config = dict(
    model='image VAE',
    dataset='cartoon faces',
    train_examples=203450,
    image_size=32,
    crop_scale_min=0.8,
    horizontal_flip=False,
    translate=0.12,
    bottleneck='kl',
    downsampling_factor=4,
    encoder_arch='poolformer',
    encoder_norm='layernorm',
    encoder_norm_position='pre',
    encoder_activation='geglu',
    encoder_mlp_ratio=3,
    encoder_layer_scale_init=0.1,
    encoder_parallel_block=False,
    encoder_inner_norm=False,
    encoder_patch_size=[2, 2],
    encoder_depths=[5, 5],
    encoder_widths=[64, 128],
    loss='mse',
    latent_channels=8,
    decoder_norm='batchnorm',
    decoder_activation='silu',
    decoder_widths=[48, 96, 192],
    decoder_blocks_per_level=2,
    decoder_block='basic',
    decoder_attention=False,
    decoder_upsampling='nearest_conv',
    kl_weight=0.001,
    init='trunc_normal_002',
    residual_init='none',
    optimizer='soap',
    beta2=0.99,
    lr=0.0026,
    beta1=0.9,
    shampoo_beta=0.99,
    eps=1e-08,
    precondition_frequency=10,
    max_precond_dim=1024,
    one_sided=False,
    adamw_lr_other_params=0.001,
    grad_clip=1.0,
    steps=6100,
    batch_size=256,
    epochs=7.7,
    lr_schedule='cosine',
    final_lr_fraction=0,
    warmup_steps=610,
    weight_decay=0.0,
    adamw_weight_decay_other_params=0.05,
)
Rows from block 3 of the decoder of a small image VAE, named by matrix and row number. Rows with one number belong to one channel. Each number is 128 + 32 x the weight over its row's rms, rounded and kept within 0 to 255. All counts start at 0. After the name is the row's rms in percent of the matrix's.
After each channel's rows are labels from the 100 images, of 14848, where the channel reaches its highest value: "peak on" is the class under the peak. Only what is clearly more common there than usual is listed. The data: cartoon faces. In brackets: how many of the 100.
# convs0: first 3x3 conv (decoder.decb.0.1.convs.0.weight, 96x96x3x3, each kernel summed), inputs 0-95
# convs1: second 3x3 conv (decoder.decb.0.1.convs.1.weight, 96x96x3x3, transposed, each kernel summed), outputs 0-95

convs0.4 086 [158 128 144  90 150 122  64 139 119 126 131 111  99 182 115 129 126 163 110 174 130 154 138 133 185 149 160 158 132 115 159 133  42 147 125 130 105 140 128 212 125 137 129 124  78 151  94 117 184 124 207 100 201 155 100  97  81 138 103 123 152 125 119 150  49 143 138 124 131  85 144 134 109 168  89 168  84 128 140 112  94 174  83 142 176 154 136  88 104 136 141 105 178 150 176 100]
convs1.4 091 [134 137 145 107 130 116 177 130 117 130 121 170 196 137 143 155  68 119 170 100  93 131  76 130 134 125 134 141  92 111 130 140 195 156 140 131 173 162 100 125 143 182 146 155 146 151 173 169  96 119 103 125 177 112 192 164 154 140  92 107  77 116 146  52 194 147 145 134 135 159 165 145 156 101 175 125 167 124 105 185 125  95 174 144 154 124 161 192 134 137 146 119  42 139  99 151]
peak on: mouth (46); eye (31)

convs0.60 108 [111 132 133 119 147 162 138 122 124 116  37 154 136  81 150 146 116 165 134 164 117  70 145  76 158 137  58  94  54 124 129 155 147 120 151 142 130 135 135  26 117 140 136  99 116 170 120  99 130 128 147  85 108 106 126 152 123 130 112 166 154 112 146 113  84 125 126  98 136 184  93 191 109 128 113  81 205 187 139  97 131 107  64  85 171 135 133  80 123 171 139 116 159 110 122 117]
convs1.60 098 [127 125 171 136  94 128 153 114 134 135 169  93 149 150 101  66 154 157 158 108 120 161 132 123  74 123 170 183 125 107 116 101 157 116  67 124 151 148 108 197 142 117 133  74 132 167 133 137 108 168 129 149 108 156 147  64 130 125 109 127 184 108  74 142 142 185 128  98 111 144 118 100 167 193 147 170  55  94 203 165 160 141 152 129 103 120 127 184 134  60  99 112  75 146 130 146]
peak on: hair (70)

convs0.91 085 [167  97 110  79 145 126 140 104 142 133 127 132 113 101 129 155 182 149 168 126 174 164 112 154 185 177  47  99 112  78 166 157 153 126  91  75 111 141 109 138 159  88 133 118 127 177 113  94 137  97 166 122 162  98  91 158  74 143 123  67 167 110 115 126  90 130 147 123  66 123 152 111 127 137 103  92 164 132  99  66 126 112 136 116 145 105 217  84 130  75 149 142 132 107 181  82]
convs1.91 096 [109 118 122 176  45 149 143 138  76  81 103  46 149 121 108  89  99 148 134 155 182 120 161  82  75 126 163 195 123 136 121 125 134 142 145 136 132 123 149 184 134 124  90 100 168  68  96 119 157 115 123 119  47 142 112  92 143 143 173 182 185 114  92 141 168  93 159 144  88 129 116 125 131 158 156 135 136 147 178 176 156 145 149 135 184 130  88 111  90 154 100 104 114 142 103 141]
peak on: hair (48); glasses (39)

convs0.66 092 [141 124 136 125 118 165 120 134 137 139  92 130 108 130 125 100  90 123  94 139 139 188 138  91 116 183 120 153  97  62  97 106 151 202 178 152 190 155 140 141  88 167 107 106  77 140 175  68 117 124 104 156  84 145 191 166  97 169 119 162 126 124 158 130 111 153 101 171 144 204 101 126  99 146 135 171 116 153 191 119 110 132 145 103 194 169  43 155 139 144 141 122 148 134 148 122]
convs1.66 100 [145 189 144  90 121 134 162 151 152  92 108 103  81 154 213 162 134 123 177 136 151 108  68 165 154 126 131 124 125 144 146 177 162 112  98 123  75 120 123 157 134  83 138  85 136  99  78 193 138 161  85  53 116 143 100 119 136 100 127 112 150 172 159 137 135 152 122 143 104  96 167  77 149 108 134  99 175  83  95  99 114  90 111 111  96  73 130 200 126 123 180 175 143 144 149 148]
peak on: hat (95)

convs0.89 097 [ 49 155  76 123  86 171 127 153 113 155 161 129  70 145 145  93 162 112 121 144 176  92  97 109  84  61 124 169 102 159 149 133  75  78  97 184 103 112  84  58 137 207 119 128 112 118  74  99 146 138 144 167  63  74 118 117 120 115 141 114 121 121 117 111 146 150  96 145 144 148 166 109 127  86 167 176 130 103 138 123 116 112 146 155 136  85 131 165 111 124  99 103 125  65 128 105]
convs1.89 097 [148 118 149 144 177 158 215 155 150 114 116 161 135 132 122 186 128 160 120 172  83 149 138 188  91 182  84 100 175 141  87 143 111 151 155 104 190 144 191 192 143 119 193 113 124 104 176 123 118 127 111 149 161 133  84 121 144 121 132 113  99 167 112 146 118 136  92  65 119 143 153 184 170 108 140 147 104 130 135 144 151 162 116 132  89 148 127 135 119 166 212 159 150 176 158 147]
peak on: glasses (89)

convs0.79 098 [ 98 137  99 108 140 129 160 157 178 141 153 151 116 126 116 170  83 126 135 136 157  74 136 153 106  94 147 141 146 141  92 101 120  70  99 163 112  84 114 100 151 102  95  88 157 148  37  94 131 176 120 123  97  89 159 110 159  90 184 139 106 122  87  91  69  96  72 127 152 148 150 160 180  88  83 155 133 114 141 128 141 110 204 109 120  93 113 125 145  78 179  71  88 155  98  99]
convs1.79 086 [135  91 137 212  97 158 152 164 138  99 150 169 120 120 132 129 134 131 100 115 143 122 173 122 127 116 143  87  94 120 146 182 126 196 100 116 143 188  92 139 124 177 157 145  72 185 192 176 133 155 101 103 150 150 156 124 165 149 101 133 107 122  92 144 138 114 115  97 141 102 157 169 151 112 152  77  49 193 101 119  96  77 131 123 151 175 137 161 126 146  41 137 125  90 144 144]
peak on: hair (60)

convs0.61 114 [ 83 116 112  47 210 122 196 115 174 125 105 180  90 124 143 131 123 120 117 177 123  66 138  83 105 128 118  58 103 135  75 150 105 122  99 152 154 148 116 101 126  89  60 132 174 113 148 182 129 160 120 113 100 146 136 123 149 117 117 109 110 141  99 147  90  94  85 123 127  87 122 105 156 106 186  96 127 167 169 142 135 137 118  86 101 115 141  81 201 129 188 125 143 154 101 139]
convs1.61 086 [128 132 155 175  38 112  97 128 126 100 122 125 156 117 197 105 139  67 119 143 104 169 105 151 147 153 128 120 152 119 156 111 131  83 140 115 125  97 150 193 125 148 197 170 122 125 121 115 124  92 126 194 153 101 129 129 121 129 134 178  86 136 132  93 192 117 148  75 129 170 144 176 134 171  82 157 128 141 136 147  77 134 156 147 137 104 136 160  52 176 199  91 150  73 128 131]
peak on: skin (54)

convs0.86 093 [124  87 117 132 151 132 145 146  94 145 122 109 143 169 146  97 129 122 124 115 156  73 128 140 178 167 108 107  98  96  75  19  89  99 115 104 141 127 140 134 122 189 124 155 112 148 126  42 124 160 113 174 130 112 169 106 113 127 102 139 115 152 129 107 136  91 130 189 160 183 113 125  94 146  98  59 124 170 125 161 142 146 165 129 167 217 152  96 131 125 105  64 126 113 100  76]
convs1.86 093 [ 99 109 134 148 127 113 119 118 121 135 129 125  87 128 129 129 112 171 175  68  50  88 122 111  76 109 151 171 135 150 211 200 122 152  97 162 141 199 127 167 155  90 107  54 168 126 122 188 151 120 132 132 106 170 120 138 185 145 112 168 150 128 160 155  69 130  98 144 103  97 126 104 150  79 154 167 129 109 171 123 136 142 113 126 156  92 123 142  76 136 103 155  90 165 183 135]
peak on: hat (35)

convs0.26 084 [ 87 119 152 123 130  95 150 112 128  66 174 130 126 132 165 186 180 133  82 145 114 134  70 178 129 129 150  86 148 147 160  99  97 156  88 170  37 104  98 143  55 143 140 106 117 103 111 174  80 161 136 110 131 134 100 146 132  98 135 143 169 179 188  99 107 127 118 139  68 140 112  45 155 161 139 129 137 138 174 114 104 144  84  89  99 159 131 184 137 116 127 146 133 101  92 116]
convs1.26 097 [ 60  68  95  76 147 101 110 113 144 166 147 105 137 141  57 115 110 157 114 117 164 126 171 117  78 208 107 105 132 102  84 107 131 110 132  84 175 195 162 106 166 179 127 150 143 122 104  66 144 110 124 163 171 126 166 155 109 170 128 135 131  69 151 133 123 103 159 146 148 173 103 185 147 115 131 156 129 139  97 162 145 129 185 169 123 170 110  97 148 171 136 134 184 154 140 152]
peak on: glasses (85)

convs0.44 117 [145 167 136  91 129 152 136 142  98 145 157 106 137 102 155 103 129 136 143 113  88 106 142  18 158 135 112 172  71 138  36 125 154 128 179 187 104 185 111 152  84 182 163 103 107 127 158 121 115 113 150 117 128  85  91 109 111 151 101 144  98 122 131 128 116 169  98 153 207 179  84 169 124 105 161 110  71 164 143 153 115 144  61 101 166 109 135 107 126 163 122 117 141 110 117 120]
convs1.44 094 [137  92 125 105 143 172 162 160 149 123 170 149 128  99 129  95 123 110 140 170 127  80 158 159 133 124 130  94 100 149 118 143 128  96 128 109 143 189 135 147 142 118  79 182 141  89  92 146 154  89 159 111 168 197 185 187 132 113 122  74 134  84 143 133 166 129 153 116  93 192 141 194 147 126 111 134  66 117 104 139 111 102 181 204  71 155 173 107  82 101 142 119  83 122  81  97]
peak on: mouth (41)

convs0.90 083 [135 153 169 144 111 103 161 255  79 139 161 126 120 158 117 156 138 130  79 133 147 120 115 126 106 161 156 148 124 196 136 128 122 124  90 123 111  99 130 141 151 187 109 132 105 104 184 111 116 146 118 137 123 134 114 149 114 123 190 134 127 137  98 113 143 107  76 113 136 110 123 131 167  98 108 111 116  86 108 121 105 147 124 137 147 114 112 141 110 152  97 171 127 138 119 159]
convs1.90 099 [126  82  75 137 128 219 134   0  94  93 122 141 158 127 149 124  99 116 139 161 118 174 138 118 152 113 132 108 168  87  93 124 117 103 162  89 117  90 146 146  88 115 168 151 142 173  81  98 124 121 116 131 137 147 168 151 130 107 139 134 162  97 139 168 119 153 131 102 128 151 139 161 117 116 139 133 144 128 139 148 122 169 146 124  92 126 153 120 116  70 193  70 101 117 138 143]
peak on: eye (99)

convs0.5 087 [128  68 115 149 121  77  75 131 164 141 155  97 184 113 108  79 199 175 130  60 114 183 132 124 168  57 103 144  70 140 155  73 124  79 164 124 151 108 123 102 104  72 143 124 105 134 129 145 117 157 108 138  94 142  81  87 110  86 132 144 142 135 164 116 145 145 157 151 112 159 112  93 106  85 110 111 138 102 106  97  38 125 162 185 146 113  97 143 111  85 130 112 100 156 115 133]
convs1.5 112 [150 152  76 158  68 162 138  60 122  90 113  92 147  70 154 173  95  91 166 138 155 104 135 100 116 205 145 100 150 148 103 200 157 113 121 129 131 127 145 121 203 169  94 109 118  94 108  72 161 100 139 155  94 122 150 124 148  81  73  96 154 112 130 114  57 128  90 135 120 132 157 109 101 162  88 125 133 110 126 143 119 150 126  79 153 145 107  69  55 115 163 122 135 102 133 149]
peak on: eye (97)

convs0.11 100 [155 123 123 214 107 174 146 139 132 208 105  97 130 124 174 123  59 138 148 130 134  68 198 109 157 104 125 108  79 101  85  38 113 115  99 112  99 129 126 140 150 178 118  89 105 194 137 101 109 137  76 140 141 104  86 160 105 124 110 187 126 103 116 133  80  77  99 142 118 129  97 152 107  94 124 148  60 122 145 171 101 113 120 152 130 132  94 133 115 116 109 102 148  98 118  91]
convs1.11 086 [146  92 191 106 140 106 108 162 125 110 145 140 114 192  62 143 146 163 119  59  99 115  40 121 147 110 130 153 135  85 149 157 196 160 163 130 135 174 153 133 151 137 133  90 167  96 144 141 146 155 104  60 129 119 198 128 174 152 148  89 114 133 137 104 122 104  91 125 115 162 161 146 113 117  76 122  73 157 119 112 115  90 166  96 103 112 125 139 139  99 172  83 144 153 207 112]
peak on: hat (62)

convs0.48 092 [126  75  74 167 132 152 107 134 177  50 115 186  94  74 105  96 158 141 180 116 129 211 138 117 156 186 125 126 130 128  75 125  84 134 153 140 132 104  95 137 122 154 141  86 114  60 137 149  96  80 116 133 157 125 147  82 124 118  71 136 130 110 149 133  82 163 122 118  98 113 122  89 145 163 115 118  91 110 134 158 119 126  91 127 126  90  46  98 103  58 139  80 125 112 125  91]
convs1.48 087 [ 93 176 165 131 145 112 146 115 121 186 136  70 147  74 114 126  62 113 115 171 115  64 127 117 127  40 151 134  91 107  78 164 182  60 170  97 160 142 188 133 132 129  88 132 136 183  90 116 146 162 106 140 119 134 142 163 148 165 180 146 120 126 155 103 144  88 164 154 100 103 119 114 108  96 129 149 146 122 115 135 116 117 180  46  91 167 124 118 136 139 107 121  94 163 106 169]
peak on: clothes (74)

convs0.38 121 [ 83 117 169 105 142 117 166 136 142  75 159 141 148 122 128 161  99 150 104 118  93 105 190 150 101 170 170  91 140 118 159 125 116  95 157 133 103 172 127 113 102 158 141  84 116  80 102 133 118 158 117 127 126  77 156 119 160 181 117 106 198  99 120  84 112 126 141 173 144 163  90  82  74 184 155 113  66 185 123 148  51 187 121 152 121 156 150 119 145 130 168 105 149  78  68 104]
convs1.38 091 [153 152 100 101 170 127  61 105 158 114 100 147 129 101 122 100 126 115 179 222 154 208 109 113 137 139 133  92  71 114  92 166 131 165  88 106 170  87 121 123 125 136 104  71 114 132 106 187 110  73 113  80 152 145  85 171 100 134 131 166  32 105  88 135  83 151 138 120  84 139 169 130 114  86 124 118 137 120 134 145  97 110 136 125 169 121 155 148 104  90 116 116 113 156 127  80]
peak on: eye (37); glasses (25)

convs0.70 103 [148 148 103 204 128  69 110 115 158 158 153 169 145 116  84 132 139  85 162 117  85  78 126  83 152 146 153 119 154 143  38 131 110  78 162 112 118 128 118 163 115 148 154 136 105  92 131 126 101 126 136 108 142  96 145 128 115 158 122 130 111 156  61 137 108 139 114 104 187 122  99  53 119  90 114 133  54 194 126 104 141  90 154 133  77 159  92 114  91  81 132 105 129 128  74  61]
convs1.70 100 [135 105 178 128 161 129 139 162  73 111 119  96 163 198 171  89 152 158 104 108 164 157 131 163 112 132  87 145 103 108 168 164 178 121 169 104  85 135 135 144 116  95 108 173 142 168 134 204 129 134 106 180 106 120  70  96  97 176 129 105  99  99 167  80 134 136 157 132  83 112 166 204 176 178 148 105  87 179 147 117 125 116 139 113 137  97 120 195 172 161 128 119 112 129 117 150]
peak on: skin (61)

convs0.33 082 [122 131 118 157 136  99 121  94 148 142 128 108 126  81 140 159 122 193 142 123  77  87 113  44 137 184 101  97  94 175  96  91 175  82 129  98 120 115 101 120 179 137 105 124 106 143 148 112 119 133 124 131 171  82 156 121  59 141 152 120 130 205 104 107 117 117  94  84 101 109 100 129 100 116  94  77 129  96 150 123 138 114 152 118  92 171  38 155 144  41 136  94 146 166 109 109]
convs1.33 095 [154  95 118 150  97  96  84 111  92 121 107 109 109 173 102 136 127 197 131 156 153 185 104 138 151 142 119 134 119  94 187 223  88 140 101 101 142  91 119 124  73 173 118 121  91 134 125 171 141  79 103 133  82 147  92  76 130 145 138 179 121  89  91 142  86 151 141 140 166 120 158 101 102 144 147 195 116 101 155 148 152 151 117 123 210 115  95 145 116 130 140 146  88  69 119  68]
peak on: eye (39)

convs0.88 100 [156  95 161 110  44 107 171 118 141 132 136  71 160 110 195 121 101 137 103 144 153  60 164 112 181  78 121 100 110 115 112 114  95  93 109 145 182  84 106 107 156  80 156 136 114 114 157 154 152 103 144  82 152 123 109 106 164 108 143 115 142 107 130  56 106  39 135 132 154 151 143  99 112  88  99 119 132 141 172 129 133 187 180 157 104 125 102 107 190  79 153 134 132  99  98 126]
convs1.88 103 [116 108  89 147 242 136  40 169 132 145 148 148  88 140   0 137 143  84 103 143 138 116  72 102 133 121  88 185 177 142 110  71 169  94 105 110 100 139 123 174 104 139 126 121 156 126 159 151 143 173 117 163 153 131 114 116  99 164 152 162 136 163  93 157 125 104 145 115  98  99 111 144 127 130 164 123 133 141 116 112 113  84 126 126 135 121 158 136 111 146 143 155 129 152 140 149]
peak on: hair (49)